{
  "dataset": "chords played on synthesised instruments",
  "hop_length": 160,
  "mask_ratio": 0.6,
  "loss": "l1",
  "isotropic": false,
  "norm": "rmsnorm",
  "conv_stem": true,
  "depths": [8, 8],
  "optimizer": "soap",
  "eps": 1e-08,
  "max_precond_dim": 1024,
  "one_sided": false,
  "adamw_lr_other_params": 0.0013,
  "weight_decay": 0.05
}
Rows from block 13, named by matrix and row number. Rows with one number belong to one neuron. Each number is 200 + 40 x the weight over its row's rms, rounded and kept within 0 to 999. All counts start at 0.
# fc1: MLP up (model.blocks.13.mlp.fc1.weight, 768x128), inputs 0-63
# fc2: MLP down (model.blocks.13.mlp.fc2.weight, 128x768, transposed), outputs 0-63
fc1.365,156,159,150,154,184,199,214,152,134,240,192,161,219,210,176,141,277,219,183,223,188,252,207,191,236,183,258,213,227,230,224,133,223,176,228,190,170,222,159,192,231,151,160,237,213,210,218,260,221,213,128,224,241,194,200,160,214,167,185,213,204,174,207,232
fc1.366,205,188,276,226,184,231,210,203,146,154,142,244,233,266,145,161,177,156,190,182,234,155,179,172,120,217,98,241,185,293,223,262,156,223,165,206,215,178,241,216,187,219,245,184,177,144,198,188,228,162,261,161,183,178,265,242,182,241,197,200,178,279,238,176
fc1.367,213,211,224,196,200,237,203,233,220,272,242,218,226,249,251,199,217,204,243,102,246,238,207,191,157,214,275,242,179,218,168,207,190,271,237,144,148,111,180,211,191,223,198,194,162,225,175,192,212,211,182,206,236,242,253,271,171,202,279,272,230,255,249,221
fc1.368,159,231,195,259,255,243,293,236,211,209,221,271,124,221,246,187,199,306,203,198,205,203,161,172,221,171,277,208,175,211,153,151,232,231,176,188,238,212,215,183,278,185,187,127,249,205,228,189,248,228,182,193,245,234,184,289,178,229,241,226,175,268,215,215
fc1.369,188,197,145,164,214,216,125,213,171,261,214,224,168,288,197,211,191,294,214,228,191,221,237,213,175,249,259,206,198,219,148,232,164,194,247,179,236,235,211,161,158,204,285,199,195,205,249,143,202,174,218,209,265,238,190,217,281,210,163,209,100,225,273,279
fc1.370,237,205,202,194,212,233,294,168,200,221,225,197,283,182,264,182,113,132,157,225,195,152,226,213,214,215,234,180,223,164,218,160,153,154,148,211,143,207,185,223,127,229,172,184,205,267,205,220,172,191,245,226,150,169,207,188,197,264,108,191,217,252,159,198
fc1.371,142,200,153,162,199,184,195,197,215,225,202,242,222,236,162,283,207,161,218,149,228,148,197,198,182,144,109,214,191,245,151,210,213,168,240,223,220,165,269,179,208,154,146,247,182,213,181,235,266,139,209,176,254,171,241,269,152,224,212,127,106,191,156,236
fc1.372,175,203,218,211,166,197,264,165,240,198,194,177,177,199,250,172,224,267,276,246,245,255,250,166,140,159,167,260,186,166,210,212,224,201,174,220,183,206,201,219,222,144,235,227,219,197,300,185,210,178,236,239,147,201,223,182,185,181,160,185,82,237,210,118
fc1.373,241,260,226,162,168,233,167,204,174,87,185,197,226,188,196,196,238,98,196,144,166,191,111,176,213,238,199,191,211,143,147,210,242,204,193,195,214,182,264,224,209,202,193,214,134,227,220,145,267,186,175,187,117,167,211,206,149,161,233,199,258,190,225,203
fc1.374,215,164,259,144,203,180,131,232,215,159,208,226,174,193,182,181,261,172,166,211,202,159,161,208,192,212,246,164,213,152,226,219,175,148,196,250,162,135,173,216,139,169,245,169,251,203,263,223,169,230,221,232,184,224,207,160,199,223,240,141,234,124,286,182
fc1.375,197,299,205,223,172,284,133,282,183,208,124,180,206,219,205,281,129,180,226,131,172,214,227,139,192,225,165,155,195,252,229,190,199,183,120,240,183,203,141,179,232,205,178,216,212,211,180,285,192,204,184,123,197,234,267,162,223,184,300,150,159,253,250,94
fc1.376,311,174,157,208,218,186,234,277,220,179,218,177,167,161,133,201,205,175,200,182,249,188,189,205,212,223,242,209,237,232,164,201,126,253,231,212,193,295,207,191,133,236,265,121,164,190,245,153,243,244,123,203,134,228,196,247,229,178,148,187,185,168,182,225
fc1.377,230,202,169,195,223,192,187,244,132,151,275,179,247,170,198,197,176,256,264,178,171,191,162,183,241,235,173,187,192,224,235,146,174,208,143,235,225,165,265,231,276,206,181,160,239,128,179,219,180,188,207,207,197,195,227,219,266,122,214,244,149,234,142,244
fc1.378,213,219,252,173,238,210,279,113,180,200,245,189,181,237,203,213,214,196,133,178,189,155,177,214,223,112,270,215,213,186,188,219,199,205,218,224,254,233,192,151,241,198,170,210,222,219,200,254,203,232,175,247,211,143,211,43,198,173,215,167,204,237,111,187
fc1.379,229,222,208,235,126,222,214,206,214,198,215,184,179,199,197,191,121,257,189,206,179,204,206,249,179,206,124,204,169,247,190,227,207,314,180,186,206,241,176,225,196,210,157,293,189,260,261,193,185,160,202,228,149,151,227,177,255,185,282,211,180,247,209,210
fc1.380,164,190,41,195,204,167,176,188,309,214,254,201,194,177,189,209,204,212,164,149,228,168,138,172,300,230,137,161,235,239,178,208,202,176,219,153,178,144,134,157,242,202,199,184,225,215,146,196,213,210,145,207,201,175,196,255,211,145,213,286,95,183,304,220
fc1.381,213,259,157,201,260,215,184,175,124,240,205,216,178,190,221,201,256,190,203,141,161,171,146,197,220,147,206,229,173,182,167,252,241,210,223,91,173,227,246,204,221,136,162,269,271,250,195,174,165,257,151,155,177,185,232,181,197,83,237,209,149,138,255,235
fc1.382,160,211,166,218,227,251,182,128,142,164,170,135,223,190,198,235,197,245,209,239,216,244,164,177,143,221,203,190,202,223,213,198,191,141,257,224,215,169,103,207,218,231,133,268,213,131,290,196,208,185,296,253,186,212,190,167,217,193,204,127,130,242,197,221
fc1.383,192,176,225,290,164,187,173,171,199,262,218,234,279,238,212,175,119,103,375,232,183,226,236,212,190,230,226,203,196,255,230,209,288,129,285,174,195,171,103,160,201,208,171,135,201,214,165,226,213,218,198,176,204,172,203,197,181,253,186,247,216,206,155,242
fc1.384,71,225,192,190,195,227,135,140,196,264,217,206,126,269,153,185,238,181,218,133,185,143,133,174,210,199,215,171,217,158,175,156,215,210,190,241,193,215,212,183,203,162,209,215,202,230,201,292,290,152,143,202,130,140,192,160,157,178,207,191,171,207,163,296
fc1.385,239,180,193,130,101,184,105,172,156,144,225,202,285,217,174,174,312,231,192,221,168,183,184,193,231,211,302,187,195,187,229,287,198,243,175,159,219,244,196,148,218,129,141,139,227,199,205,220,254,218,159,184,178,134,191,225,232,149,160,172,158,138,202,230
fc1.386,196,184,165,220,210,190,238,151,235,265,226,203,275,184,200,275,188,213,172,172,157,211,231,176,218,186,158,279,234,244,201,169,177,191,184,112,227,189,146,276,215,335,187,241,163,215,244,194,233,252,219,244,181,150,202,241,221,184,262,256,216,195,227,183
fc1.387,180,190,120,205,169,225,182,229,284,287,307,248,227,213,213,224,224,191,172,164,243,227,145,209,205,115,221,205,228,222,174,236,205,216,191,175,185,182,223,213,276,246,169,213,155,248,203,241,193,188,208,120,109,259,159,297,184,240,209,236,248,218,227,186
fc1.388,188,186,208,239,211,255,117,137,233,173,168,193,211,234,189,213,208,244,143,237,172,206,173,240,211,182,149,205,173,215,191,237,159,214,217,187,194,206,240,281,208,247,178,219,185,199,245,247,253,192,143,182,189,118,175,239,162,160,244,115,203,211,240,252
fc1.389,142,182,185,260,165,176,182,158,176,143,184,237,231,228,213,188,231,225,216,184,203,120,160,232,169,176,205,250,216,155,243,254,253,232,321,214,252,132,240,266,201,189,232,165,196,258,191,205,209,225,268,201,228,209,216,195,290,202,236,265,211,193,207,189
fc1.390,177,170,213,216,139,185,122,137,213,165,273,226,297,182,239,224,334,193,216,174,240,220,255,237,166,216,212,204,279,173,224,219,224,244,250,177,196,192,201,161,249,192,201,206,225,309,261,265,258,177,272,238,217,271,214,241,209,177,243,214,189,107,258,242
fc1.391,198,150,97,250,136,196,135,122,167,208,189,201,252,180,174,216,220,225,146,240,155,245,227,219,131,221,236,176,225,138,223,242,247,219,152,227,191,228,226,155,221,195,191,169,216,192,213,144,119,238,239,148,174,137,114,123,245,154,188,206,166,168,187,214
fc1.392,254,212,170,219,220,214,228,293,169,208,227,227,255,183,248,140,261,180,165,230,218,217,195,155,149,148,249,191,190,196,235,219,167,255,252,189,122,103,141,138,269,189,187,246,191,231,268,161,154,174,167,166,182,204,232,273,198,216,203,208,152,190,177,196
fc1.393,215,117,263,261,226,165,198,119,224,141,183,223,202,197,231,222,242,267,155,189,200,194,234,169,163,214,177,203,220,135,196,217,189,147,180,214,245,268,171,196,258,206,191,195,176,197,166,229,192,210,151,236,217,112,197,158,159,223,194,83,254,196,152,269
fc1.394,211,122,230,153,235,167,197,247,198,222,189,215,237,193,192,202,203,141,252,250,117,166,208,192,140,303,160,131,187,221,219,301,195,216,260,156,233,232,251,244,259,253,253,193,199,215,216,152,134,186,196,153,114,212,226,222,164,183,307,253,202,224,185,207
fc1.395,219,194,255,193,196,179,172,137,186,207,191,223,211,214,237,82,195,252,276,223,229,213,169,212,255,158,162,226,183,208,192,180,229,190,243,180,192,181,195,309,239,265,137,229,245,232,259,209,253,216,220,162,202,176,147,229,154,207,142,104,236,264,195,161
fc1.396,178,216,158,201,193,173,156,140,317,242,175,220,118,191,174,159,270,202,218,218,307,249,176,223,189,246,152,240,248,198,204,254,207,150,209,229,209,217,198,284,297,179,185,263,242,168,211,219,276,215,162,152,219,163,191,198,162,152,228,202,219,177,242,252
fc1.397,175,286,249,201,194,180,176,182,184,202,262,218,198,183,205,191,227,220,257,195,271,179,218,129,331,199,207,229,250,210,117,245,232,176,168,205,215,152,142,203,185,188,169,215,183,191,186,220,164,187,199,192,195,201,146,161,231,196,154,230,255,181,135,333
fc1.398,152,172,114,182,171,176,223,141,212,108,213,211,148,167,151,230,163,161,155,171,153,193,152,196,211,233,137,165,208,178,203,203,197,156,224,198,168,169,161,218,190,203,155,196,217,196,186,178,215,224,195,202,158,251,245,176,199,168,209,231,196,217,229,174
fc1.399,237,236,181,203,147,185,224,180,189,258,283,200,133,218,171,245,330,158,101,209,244,202,220,233,236,213,198,252,173,211,159,175,249,244,172,259,204,213,218,237,221,237,196,165,185,156,174,224,152,200,184,191,220,166,149,201,191,174,234,205,169,262,186,246
fc1.400,206,202,178,213,173,170,170,185,246,193,175,196,213,243,54,191,279,171,210,223,229,210,210,219,166,207,247,216,201,172,200,226,262,226,191,245,219,174,147,257,198,225,229,219,187,192,169,163,271,167,158,343,234,101,228,139,225,184,194,195,194,231,218,183
fc1.401,183,240,241,129,131,152,204,260,259,237,184,199,134,135,180,184,163,119,286,147,129,213,180,205,218,138,202,194,209,250,212,205,203,129,159,227,161,205,175,141,181,192,148,187,241,161,171,188,220,201,168,243,211,175,145,317,213,239,255,178,201,208,190,209
fc1.402,159,135,151,194,133,194,217,176,187,144,159,196,263,179,140,138,219,256,232,192,138,207,198,189,175,208,202,198,207,243,209,258,246,176,164,214,152,180,184,241,156,196,208,164,218,197,182,221,212,205,153,198,216,183,223,184,114,164,311,235,266,181,266,114
fc1.403,207,173,203,210,186,215,265,177,208,213,263,202,131,205,193,224,237,242,132,187,202,241,209,173,226,192,182,217,231,178,194,141,225,186,148,204,258,270,191,225,163,207,161,216,239,169,230,250,168,238,219,209,161,260,218,221,206,172,252,237,188,174,167,203
fc1.404,245,208,199,227,129,183,188,212,178,253,189,183,268,162,227,234,134,161,112,166,161,198,215,190,247,178,211,194,203,169,195,224,162,211,175,206,216,225,292,165,116,261,185,169,244,288,269,143,238,150,279,152,196,201,178,227,182,111,179,209,181,186,221,171
fc1.405,221,220,182,198,198,118,200,264,185,196,169,199,143,276,185,233,204,253,229,267,240,180,196,226,234,189,207,157,237,243,163,221,196,230,88,187,200,224,192,232,182,150,94,192,168,261,146,76,196,129,221,116,191,219,217,197,189,135,233,168,197,210,178,168
fc1.406,190,261,227,243,105,223,186,171,172,153,191,228,132,206,156,193,153,216,252,208,165,230,144,197,228,206,205,245,138,260,242,214,168,210,155,214,166,221,259,194,199,209,183,280,219,269,238,187,195,195,204,196,155,98,186,185,253,198,197,185,197,194,250,172
fc1.407,208,218,132,211,221,222,146,248,296,227,169,239,233,175,167,255,124,227,158,156,185,223,194,166,209,226,231,203,194,181,181,202,184,176,213,210,210,140,266,235,208,201,220,173,221,282,259,210,220,185,219,110,175,207,173,159,165,260,183,162,152,190,215,228
fc1.408,266,270,119,235,224,176,218,164,227,187,239,208,203,212,158,206,162,251,147,183,305,209,163,243,234,217,177,167,183,180,154,180,264,246,201,276,213,202,150,202,195,187,227,125,203,269,154,251,217,160,196,233,193,143,238,190,262,241,152,134,233,182,215,190
fc1.409,259,172,236,228,162,222,302,146,139,168,197,197,283,216,214,141,228,236,264,212,118,199,184,246,300,173,235,211,227,185,218,189,201,199,183,206,218,163,224,271,221,239,216,154,191,196,285,248,178,152,233,226,221,184,200,171,181,166,227,218,209,203,183,247
fc1.410,208,239,196,212,155,126,271,164,137,191,200,215,174,147,201,258,189,163,143,217,208,211,252,173,122,222,223,222,279,156,191,276,156,188,139,200,212,156,204,208,232,207,196,202,155,148,146,159,183,205,171,222,198,191,188,181,237,200,89,198,49,179,227,196
fc1.411,188,216,196,228,246,236,149,303,155,209,228,223,133,221,191,168,202,212,248,188,161,199,262,245,281,200,192,226,105,166,135,235,103,213,195,163,172,194,181,197,270,214,234,155,234,197,175,174,132,271,196,213,179,168,203,290,166,184,193,237,195,247,271,183
fc1.412,245,226,184,196,174,214,182,182,246,282,195,218,177,225,175,186,166,132,197,140,193,180,154,167,194,182,191,150,234,115,134,232,240,210,163,235,221,197,242,162,175,209,231,172,178,269,176,167,238,185,203,161,125,192,192,212,222,183,225,206,236,228,200,190
fc1.413,176,192,223,274,167,157,177,163,185,277,96,231,251,185,195,186,100,220,265,247,162,248,238,174,186,169,223,185,222,190,212,188,217,208,264,190,230,190,144,181,174,186,160,148,234,181,131,216,151,159,158,178,193,134,156,244,229,252,186,240,183,214,173,233
fc1.414,215,207,214,254,258,222,221,152,159,260,269,175,170,193,203,266,96,167,184,190,211,188,241,177,167,196,189,170,217,235,138,169,168,238,184,186,184,181,219,159,246,235,250,246,228,275,233,246,208,217,211,176,176,175,214,185,183,179,211,188,185,186,197,160
fc1.415,160,229,191,197,230,176,226,163,162,222,200,205,172,160,254,182,190,259,146,238,209,232,194,177,205,200,273,262,221,193,240,204,197,163,203,206,187,261,227,175,241,153,151,254,163,171,239,247,200,267,251,195,200,241,201,234,179,190,170,176,136,207,225,240
fc1.416,213,233,161,252,186,188,252,181,205,182,175,15,100,176,209,188,150,209,244,257,196,127,157,166,196,156,159,194,195,136,225,267,183,202,135,206,207,225,173,177,182,215,204,165,191,161,256,212,230,215,203,247,225,279,213,256,209,183,208,176,258,188,143,213
fc2.365,309,206,181,216,183,191,238,123,219,99,140,237,249,219,193,187,113,165,126,174,179,206,120,217,252,215,172,207,266,188,120,260,206,220,168,161,192,158,210,187,198,198,207,62,216,202,169,184,208,181,195,196,201,220,215,184,234,205,243,175,186,149,158,163
fc2.366,260,213,191,183,214,219,192,197,191,248,215,185,204,227,208,325,227,222,162,161,107,240,253,226,218,273,217,208,239,170,259,143,213,190,227,224,285,242,260,204,242,167,215,153,276,164,161,166,138,195,246,220,214,238,193,239,260,164,178,187,97,198,145,229
fc2.367,179,227,164,184,135,265,205,223,161,179,162,155,203,184,213,146,242,195,231,199,128,152,281,138,216,269,178,162,220,123,197,243,189,206,187,152,159,206,316,222,231,187,183,209,205,188,227,205,123,163,198,186,196,192,108,242,255,151,215,202,213,172,211,178
fc2.368,132,213,171,239,199,219,256,185,201,229,199,168,232,188,166,194,157,109,191,190,199,186,202,178,216,173,165,241,196,169,248,249,220,238,187,166,224,130,260,146,271,218,184,178,146,226,140,211,142,200,182,195,266,257,162,266,216,173,263,207,139,210,203,138
fc2.369,125,212,194,216,261,139,199,144,190,110,193,147,245,244,175,206,206,183,282,226,191,253,225,199,182,161,172,212,199,180,225,169,180,157,230,196,233,152,253,179,210,224,162,220,269,191,173,265,191,177,270,178,233,221,217,106,148,158,200,205,185,226,120,146
fc2.370,279,184,200,195,144,193,218,198,266,280,204,262,202,177,205,137,368,207,223,185,193,217,223,234,194,213,197,226,206,161,174,176,192,181,214,226,193,237,149,238,198,198,186,349,243,249,226,171,220,182,119,216,190,223,218,231,200,164,175,243,205,254,191,204
fc2.371,161,188,198,173,166,193,204,275,155,207,211,231,205,250,224,227,194,227,210,261,270,257,240,274,247,164,217,260,178,183,146,216,201,185,279,158,200,222,227,218,144,154,244,215,176,219,189,191,161,178,204,203,163,134,238,196,287,223,207,214,187,134,219,277
fc2.372,256,198,178,185,217,187,184,205,241,243,224,219,170,239,192,224,214,183,163,202,251,281,253,211,218,208,221,206,192,260,260,215,221,215,225,258,123,130,162,209,196,209,214,167,199,239,208,189,178,245,185,191,196,138,192,163,261,185,137,265,172,208,213,309
fc2.373,172,219,201,160,181,165,173,217,225,160,245,114,219,211,190,214,172,203,194,197,224,210,325,218,183,156,257,196,244,263,171,179,183,190,175,214,193,212,151,171,260,174,189,144,233,261,132,157,121,173,198,113,142,187,197,169,170,189,245,262,276,175,163,251
fc2.374,202,219,208,190,260,161,179,256,212,106,243,113,246,182,245,148,281,185,164,169,107,118,154,211,236,208,148,186,240,192,132,148,129,166,204,198,209,267,197,160,156,144,244,201,170,228,172,142,254,150,205,178,156,172,190,190,227,201,217,141,215,203,185,177
fc2.375,199,138,191,227,206,219,175,206,210,178,257,221,158,214,213,94,202,193,236,243,164,269,255,169,204,188,171,209,253,133,103,191,165,208,158,290,233,267,151,192,280,198,195,241,194,255,212,143,182,170,157,181,185,262,203,171,163,176,248,171,187,246,188,287
fc2.376,277,217,187,146,171,206,191,211,173,219,178,124,232,182,176,213,198,235,226,163,234,191,166,217,111,237,162,181,132,222,153,226,211,171,189,265,142,100,241,195,147,249,180,252,221,226,168,203,187,234,208,216,164,193,154,222,204,189,227,243,254,214,204,209
fc2.377,216,149,202,141,195,188,194,205,205,348,167,161,162,211,178,262,195,101,191,210,147,246,202,188,182,142,241,124,221,196,93,247,176,202,181,204,195,137,233,259,291,213,192,195,135,155,196,194,242,221,187,187,204,139,167,240,171,143,192,181,195,217,210,121
fc2.378,211,229,150,196,161,265,211,167,220,212,217,209,136,199,251,171,121,176,218,178,252,296,171,246,199,189,189,249,215,235,199,167,189,171,242,159,165,187,151,253,231,168,187,179,130,193,196,164,195,218,152,223,123,260,130,243,241,198,225,326,238,225,235,158
fc2.379,211,215,240,107,244,219,244,200,212,211,181,288,216,182,239,131,279,221,255,189,217,132,155,183,231,157,207,192,209,213,208,153,182,209,183,238,185,188,155,228,220,267,181,98,118,214,233,212,146,166,220,198,195,227,294,184,196,220,169,238,235,164,189,190
fc2.380,203,161,187,151,116,243,255,233,180,138,164,180,204,231,268,211,193,290,173,183,218,226,255,235,220,150,240,197,185,260,158,226,160,222,200,195,252,254,135,205,199,251,196,186,199,231,180,188,231,151,205,173,200,160,207,195,198,201,191,309,142,255,211,209
fc2.381,261,233,189,224,126,189,198,168,253,212,203,164,212,221,193,203,279,206,204,167,194,179,196,263,184,210,184,254,180,124,205,150,176,144,251,187,187,256,182,211,194,146,294,234,225,246,190,166,246,270,198,209,197,221,234,203,154,230,227,223,91,214,126,195
fc2.382,192,183,190,199,172,174,162,170,175,209,128,168,180,213,200,220,154,200,137,166,129,190,172,178,193,222,202,136,235,191,154,144,177,241,230,236,187,222,189,193,196,212,245,180,160,162,163,208,186,272,278,188,171,240,235,190,219,258,226,165,200,216,146,140
fc2.383,211,258,158,268,239,191,209,199,209,113,212,217,188,215,180,200,46,312,340,183,209,248,229,214,198,218,152,199,201,176,261,216,284,157,213,221,196,220,188,170,194,226,185,167,237,251,204,195,170,220,199,225,221,229,199,168,130,193,210,215,167,117,208,198
fc2.384,101,154,218,253,208,213,263,221,197,159,102,287,175,211,206,181,177,179,95,226,180,196,187,142,183,211,231,182,236,200,164,201,220,271,219,186,255,241,201,210,269,178,192,138,218,149,242,210,214,175,195,169,209,240,185,230,214,215,226,104,167,163,272,232
fc2.385,197,196,126,234,245,210,160,220,167,216,224,116,149,204,155,206,234,194,136,159,166,195,216,207,229,219,239,224,243,168,293,226,180,218,228,223,211,212,122,216,201,183,241,260,173,79,212,164,191,178,184,222,209,150,196,159,107,243,205,224,149,214,136,254
fc2.386,202,182,187,209,154,190,203,197,207,127,169,198,219,181,202,272,181,180,232,163,211,148,210,143,206,168,188,193,206,256,222,202,170,211,197,330,233,184,214,162,181,163,209,226,192,183,206,106,178,164,227,189,189,247,240,266,198,210,198,189,222,208,236,217
fc2.387,180,183,178,215,239,213,184,162,196,213,115,165,260,157,172,208,214,251,93,205,241,216,211,267,222,222,205,183,233,197,226,193,159,289,182,191,149,168,238,209,298,180,176,160,228,193,187,190,166,205,199,208,207,208,181,282,188,261,245,37,254,210,163,136
fc2.388,285,183,240,209,135,197,202,131,205,184,187,184,235,182,137,182,228,253,143,150,251,205,196,223,139,194,175,233,172,189,70,133,183,240,253,167,166,129,123,238,214,313,187,150,206,198,119,223,154,209,203,244,217,179,216,232,166,213,158,207,169,175,160,242
fc2.389,219,219,177,244,233,265,253,198,155,235,193,96,210,232,158,211,218,187,271,182,211,206,186,196,173,266,142,235,185,215,217,203,149,157,171,161,244,225,236,248,135,210,221,270,104,256,126,155,275,253,206,221,244,197,232,222,214,163,165,229,192,263,190,239
fc2.390,238,208,221,194,180,187,92,206,147,210,203,161,175,211,152,241,190,115,199,166,233,205,233,235,215,164,223,128,152,259,149,185,200,211,236,186,212,205,192,236,192,216,238,164,141,155,176,168,272,200,222,205,196,80,208,210,220,219,203,229,185,228,196,219
fc2.391,207,227,106,205,255,150,182,194,228,247,185,166,170,195,148,197,187,205,172,204,257,276,186,210,300,209,223,222,214,210,231,132,237,175,157,203,166,118,216,201,266,225,174,191,211,184,243,262,239,207,231,211,225,154,145,171,167,191,200,215,215,221,201,236
fc2.392,242,202,204,192,191,189,242,224,222,160,183,234,174,222,193,256,202,155,128,241,210,270,145,257,212,213,178,255,303,187,204,184,221,281,269,231,160,218,147,172,305,172,242,225,238,252,211,177,200,149,185,190,241,145,145,224,221,202,221,202,164,121,154,175
fc2.393,272,220,243,222,170,219,123,206,215,234,203,152,209,173,210,186,247,121,182,167,217,170,234,252,149,206,196,213,160,155,98,166,161,183,268,218,204,188,149,234,191,164,312,220,189,206,171,152,218,213,166,183,212,176,216,217,238,205,192,223,170,147,210,228
fc2.394,277,152,201,228,178,166,162,188,223,190,126,192,265,197,195,199,223,198,185,204,251,180,265,199,137,159,163,247,159,231,146,164,172,193,157,190,260,206,134,176,53,160,222,243,213,205,212,220,208,238,198,181,176,211,244,170,179,156,132,67,192,187,155,231
fc2.395,216,184,181,213,167,203,172,200,223,192,214,268,208,231,193,284,225,180,269,139,332,194,194,186,185,168,197,194,203,261,211,184,177,208,218,246,171,246,167,282,197,244,265,215,245,254,189,219,177,162,213,201,190,181,172,241,197,160,174,189,167,246,217,234
fc2.396,200,174,193,208,140,220,227,182,202,211,208,185,271,187,250,206,249,233,216,173,163,199,257,203,209,133,270,225,248,242,246,156,226,244,257,221,218,187,165,245,237,183,195,150,186,210,277,190,137,198,211,226,176,120,182,135,194,206,209,201,286,201,111,175
fc2.397,255,176,135,183,184,190,171,200,215,163,145,264,256,218,223,112,196,178,242,153,326,172,211,270,325,212,202,202,225,216,200,239,226,178,196,191,152,188,228,228,188,188,225,189,222,203,169,165,182,171,226,230,157,197,178,205,200,195,157,280,192,252,219,289
fc2.398,277,212,269,213,119,188,249,156,211,141,176,198,238,195,236,150,209,190,194,176,136,223,267,179,142,217,186,208,153,200,225,204,182,232,212,185,164,135,214,155,270,238,144,132,198,276,152,183,163,248,196,170,221,203,223,216,234,190,189,239,177,128,185,255
fc2.399,214,229,225,151,147,166,161,230,197,47,296,245,216,211,230,175,98,208,273,177,205,222,181,200,171,164,183,199,164,232,224,195,226,160,248,223,166,171,192,198,243,239,201,180,166,244,226,204,191,219,241,219,196,134,241,163,132,180,175,269,183,162,190,234
fc2.400,209,207,193,193,181,200,168,183,204,212,221,258,244,178,239,155,265,207,261,189,172,230,264,223,212,162,200,201,244,189,246,141,242,215,201,222,191,300,172,243,193,208,204,224,236,148,264,209,134,173,179,121,210,169,224,206,161,201,186,203,197,191,145,191
fc2.401,205,187,253,160,273,237,209,224,214,220,208,242,185,211,234,162,199,157,290,189,168,186,237,235,179,277,185,177,224,172,213,150,198,230,155,195,232,177,220,168,249,140,206,175,205,239,205,229,157,257,185,154,227,214,234,257,258,131,185,200,178,196,203,139
fc2.402,120,211,121,138,182,185,175,182,190,204,176,214,168,197,197,186,219,167,226,221,187,159,217,181,294,248,176,260,193,268,220,203,168,125,158,199,226,268,181,233,200,157,265,154,205,155,199,179,179,224,189,179,231,221,169,184,180,173,233,180,246,199,177,168
fc2.403,244,185,193,194,167,171,198,191,226,124,213,190,203,207,195,201,65,266,305,191,216,215,206,211,183,170,176,167,265,208,139,186,251,190,215,220,227,199,149,223,221,248,215,142,185,278,160,161,156,171,215,153,168,244,205,196,138,192,218,267,216,101,184,191
fc2.404,340,241,187,243,152,203,238,196,254,280,159,249,249,178,197,140,233,206,177,201,244,190,233,172,207,203,246,226,193,182,239,182,198,208,245,225,253,227,216,220,130,192,214,232,221,244,159,177,180,195,217,192,222,160,248,200,197,219,195,212,187,203,205,281
fc2.405,180,183,220,219,198,248,162,167,254,206,157,198,163,190,223,156,202,161,233,187,117,122,237,193,249,225,215,220,143,176,209,164,177,195,146,129,307,247,237,263,160,183,221,191,208,245,274,258,126,246,206,179,224,201,232,233,174,308,225,184,125,222,221,111
fc2.406,162,181,227,158,235,168,231,204,197,241,146,231,300,171,182,223,244,222,232,181,168,236,181,197,233,203,219,186,297,182,192,187,190,207,137,212,202,164,213,193,344,243,187,105,143,257,225,228,97,182,228,227,232,264,243,218,192,187,191,194,237,105,200,264
fc2.407,240,190,202,236,235,221,182,166,196,228,222,170,162,173,204,148,214,181,184,200,142,143,250,239,129,210,119,181,244,212,184,94,182,185,202,177,246,228,232,232,204,178,156,152,292,233,155,138,215,191,197,216,189,229,190,166,171,186,262,168,200,145,158,122
fc2.408,92,182,185,222,175,228,229,194,180,151,121,276,127,211,182,214,174,180,154,166,151,179,221,134,254,138,259,178,243,249,159,210,205,243,195,198,146,190,204,201,155,252,215,115,279,178,243,253,193,211,192,148,167,181,205,219,202,234,190,121,232,167,185,117
fc2.409,102,246,205,164,249,178,328,215,227,260,192,205,199,177,246,272,218,209,176,261,201,264,228,157,205,240,225,207,247,209,249,196,231,257,161,246,196,141,202,255,216,280,216,211,188,150,208,235,197,178,217,201,183,179,206,254,234,188,178,60,202,204,183,161
fc2.410,89,185,194,240,161,289,233,202,201,214,158,194,199,158,222,139,176,192,184,234,137,180,171,186,184,196,213,208,244,161,155,191,196,206,188,137,252,270,214,244,251,197,199,173,208,136,235,206,165,132,210,191,186,244,205,275,186,221,179,141,210,150,255,115
fc2.411,256,233,183,153,236,185,239,205,139,229,248,178,259,177,177,246,187,246,191,196,244,230,111,167,121,197,203,232,217,247,311,170,230,316,180,207,170,222,139,210,206,160,196,182,229,220,149,190,202,230,183,182,130,192,195,237,240,156,219,247,198,246,153,243
fc2.412,147,167,168,233,234,219,170,204,165,268,208,192,218,216,206,219,264,196,285,226,125,257,172,230,204,276,202,228,201,183,193,204,210,189,236,204,196,260,194,178,185,212,226,281,157,173,248,149,231,217,196,227,236,218,200,187,209,213,254,225,143,255,215,154
fc2.413,218,230,118,240,293,196,123,242,197,173,280,137,171,220,155,172,81,243,238,134,189,227,196,266,138,216,186,168,196,192,198,196,246,131,252,171,218,184,173,212,139,163,221,232,250,180,230,214,249,223,183,211,159,165,200,183,138,164,203,235,219,251,215,193
fc2.414,264,196,242,264,136,188,239,184,204,106,139,214,175,204,259,190,126,199,229,231,206,264,188,195,219,250,172,196,243,178,210,189,191,179,221,207,192,193,212,141,225,177,202,225,205,258,153,201,237,250,225,245,259,190,207,186,277,205,167,166,139,162,222,251
fc2.415,257,206,165,170,208,191,167,214,175,186,229,310,198,194,196,190,208,180,179,182,207,195,222,173,270,187,258,191,231,195,238,221,247,217,170,167,183,279,190,220,201,161,212,128,254,158,278,229,144,179,179,128,196,188,230,221,193,225,211,184,212,146,184,177
fc2.416,185,202,161,232,261,186,239,232,159,158,165,211,239,156,201,159,176,254,228,184,197,130,239,153,223,246,231,204,177,236,220,170,241,201,152,173,171,212,206,225,259,229,154,160,234,198,230,177,198,190,235,184,247,215,214,205,204,195,183,157,261,168,262,152